A small self-supervised image encoder, trained from scratch.
Model: 32-pixel images, widths [48, 96, 192].
Training: soap at rate 0.0016, batches of 512.
Data: trained on made-up road signs on poles, 245000 training examples, 34.1 epochs.
Rows from block 9 of a small self-supervised image encoder, named by matrix and row number. Rows with one number belong to one neuron. Each number is 128 + 32 x the weight over its row's rms, rounded and kept within 0 to 255. All counts start at 0. Numbers have three digits each.
After each neuron's rows are labels from the 100 images, of 14848, where the neuron reaches its highest value: "lies over" is the class under the peak. Only what is clearly more common there than usual is listed. The data: made-up road signs on poles. In brackets: how many of the 100, against the usual share in percent.
# fc1: MLP up (model.blocks.9.mlp.fc1.weight, 192x96), inputs 0-47
# fc2: MLP down (model.blocks.9.mlp.fc2.weight, 96x192, transposed), outputs 0-47

fc1.83:140164106088130157131111114134186119076154167156139084118157114150105105101153173107188150172163097129101152119121137142099190102104095134098170
fc2.83:131066137117097140086122127209148134124141120108083122118178139104144172213121129155121104118160169107143144050204122162076136147144128137122167
lies over: rim (34 vs 8.1)

fc1.183:127104088173185183123154144132145123108098219158166151081120080093111148132082100174091161106150178112148121127121149087087097119124169123106149
fc2.183:056119100117103134128155153142148148112113104141073118138078142056130158103126126067118120155137198125183163141129155128144145180084125116096165
lies over: symbol (45 vs 2.2)

fc1.112:099089116093148153139132151146156106175115146156144147133123194080098077100121052088106160109139194089142104125118118115138130134189120149130129
fc2.112:136125093066153159128146121202122098160164125152040166146123045159112151127137146150117137132121113122153130184077146115099108155103142087125119
lies over: symbol (61 vs 2.2)

fc1.127:107131094109136163121098128175119124116169177089095112147061138141113164143145176077147115094147125087107110144094159143163131135114106067088110
fc2.127:167121076136139161141150158111113140101127116133131093103142125118160106049193158149150136121140190108130117133164119173164163076148158150121107
lies over: face (97 vs 23.9)

fc1.45:166121142161127125157110110157206188157082114130123153165093135156094107124134135118129126150082164128102119115141106190110174116170088128123136
fc2.45:166119196094105148162112151100138123148181124156144157150154127122179161243133153140080129121068145161118139091215072142139102098148189113142165
lies over: backdrop (100 vs 65.8)

fc1.186:142056077104131129118085111124122130083158123126142138097123133108137111104117143129126186141141083136123122197106211051114188097114128137101154
fc2.186:133109208128152095111133134164088124162142136104153131107141102154100162253126113138081107145123152163168129021133109101119124143160142120127194
lies over: backdrop (100 vs 65.8)

fc1.187:119142121127137104139155085162169156148148140153119138107025144112142111152107132132133174149152127170139186147095093130134133134113097025080100
fc2.187:088171156126171066149111170171169170114145139125093144059106133137101105169183131141130131143112125109159063082119112145140177126126171229152065
lies over: face (96 vs 23.9)

fc1.66:092159158136145160097110088091125139132135123138118112144113135199096167081141171124140161063187150109098139164099138179104149095126100121108148
fc2.66:122122208122058149111047116092148097173056128132136113178152137127094094205093137156145125123056136118155165131084108095089108085100139125123173
lies over: symbol (50 vs 2.2)

fc1.75:142135170102082127133129154098173135107185091145115144164087153139121155084092199120193165158154128117173155141147136127149157082128124086149174
fc2.75:116129153147176124137107118103123115154188167122161116183136158076181102122131116106156100025107140114111124113212077127138132116139123133109157
lies over: face (98 vs 23.9)

fc1.22:116136084148105167097127145163051188154146121150128219116119167080127073100187087155152137119116163097136153120158126123163110158128172104076085
fc2.22:161117079090133182097152154104110111113105101145180165104111107063134065113122176127059094118123203127145112122121134088119137111125111174188191
lies over: symbol (58 vs 2.2)

fc1.177:078158093142131116110104091155111180051181152142201229147146129153136120086112171120153107119119153054116189091197125154191091127099119190134107
fc2.177:146124096123105136156060118189123123056175150135183186121124120171150167137117113177190121170106106149164158135100125097139159104186147147097107
lies over: symbol (75 vs 2.2)

fc1.26:119162102153159130076163098141153165109143146141149149137133139157175115130160110162130068179086155083147170047075125074118118052210093104158102
fc2.26:105138111103109108133061137168115112130163063059153165105138134120115171077100075101126156058168148128122185069114135134116154137067107100157167
lies over: symbol (87 vs 2.2)

fc1.168:119091171126118121138108107174129094077116111139088136158149070113122098055120135180159111164126217107140120136189110149149107131086158138109143
fc2.168:072155134099119114137146111109153066099101077113103173120168159129114161153124135093092166157128125147102122067164125122105126087184092073179103
lies over: symbol (53 vs 2.2)

fc1.46:075120150119143119127111056154159106119118156137137077055115150056140126085221163111105137166101134158102116129083117101112111148139153129114169
fc2.46:087127126104111181128104128076137147139142106125148141132110170171143129084182160131068154177189090120180071166123065106102108130125097151164126
lies over: symbol (54 vs 2.2)

fc1.1:158114138102117151143101133125141091069127103199145141125124087129163095117151123097255127125103102180114058138134101121180070067103136132137119
fc2.1:128090142133145117161117165143134146125119144103218083120160113097157168188122129152253150133094116143148119181181114181196111146167139101107171
lies over: face (61 vs 23.9)

fc1.120:150090117142158142099094103062095097154125141184138126134121181116156158136196092154114181173132107139146133059160114149123129155136107145182128
fc2.120:197179149116145148153110121083087083122126111135125145127164114157102166161099098127116057110136157121118137097148115119096098147165202097146188
lies over: face (98 vs 23.9)

fc1.170:084175127110198170101092094174107129083112194191087164107122174154102141080155117148131136090125153149119136103138133093150100108167128104176139
fc2.170:126131172100115112139078106127081220094084132067071110162127154163149145062138089136120161118092105119194181142095150108073123097097106076123124
lies over: symbol (95 vs 2.2)

fc1.27:156206167170113089165078122106149166072185063136090132126148096218134151111145097177157108192132157160162107156130127123106084203118116157144138
fc2.27:155131195165130089092140138082152123108139155140154143092185070185156100185130079159076167128112089090149137137128153119042067125129158133129140
lies over: face (63 vs 23.9); symbol (35 vs 2.2)

fc1.172:115129180139119162142139101131159128085157151208112075120155146189112093168103105116179163134087110106153172133114101131165169162148118172128057
fc2.172:153141151126119211126148138145139137117139136104144102049051176098140120087149125145150126144127160184102146123133121160131080206142132136139162
lies over: rim (37 vs 8.1)

fc1.167:153092173150183128111125170117144129059142098181134141184102130161160144081142143122141131132122164158045098111155125127103213126145164168121200
fc2.167:100129195124061094106115158138120125120141156094119142091147118120110098255119103156083115156075155143128130018133129124109140145147139122122122
lies over: backdrop (100 vs 65.8)

fc1.42:151153079147157087163188094194111144047108121116165138172123150106165092124185133061100096112125228111136102136116112154108100163122077159119074
fc2.42:171111127139114084089058078087131119106187111162128115134154142136164138099159146092141124088177093106160131154131103167086162170128107139124176
lies over: face (85 vs 23.9)

fc1.181:097130089189198147119119095142097149139111117131080175054091120148184117153116096119096162134160129100114096122146106133137133153136108081161124
fc2.181:138083135101131110101141192146140145115148154137073112181108141065096136183144193097135145100097151196177169083139102159067140109192127149145067
lies over: symbol (51 vs 2.2); face (49 vs 23.9)

fc1.189:119161129132069172178096221131163210121177129089147142128109112172164102169181110119111163124154132096131123107120149190127183124129189153129156
fc2.189:165143079056101140110152073107131098119123144130097089125130177104156097117136174105164134133094108153123079198176161088161158126156142125151146
lies over: symbol (96 vs 2.2)

fc1.10:111139070124187196127082068108130079120141107166090139141076123144153157130174135052152101086145113100147084149176134123168117129193096115124109
fc2.10:115090115159142128154139084150168145095140089076178197079192168148141100078166170093092105127126132162096165067100171138141091076104137182097128
lies over: rim (48 vs 8.1)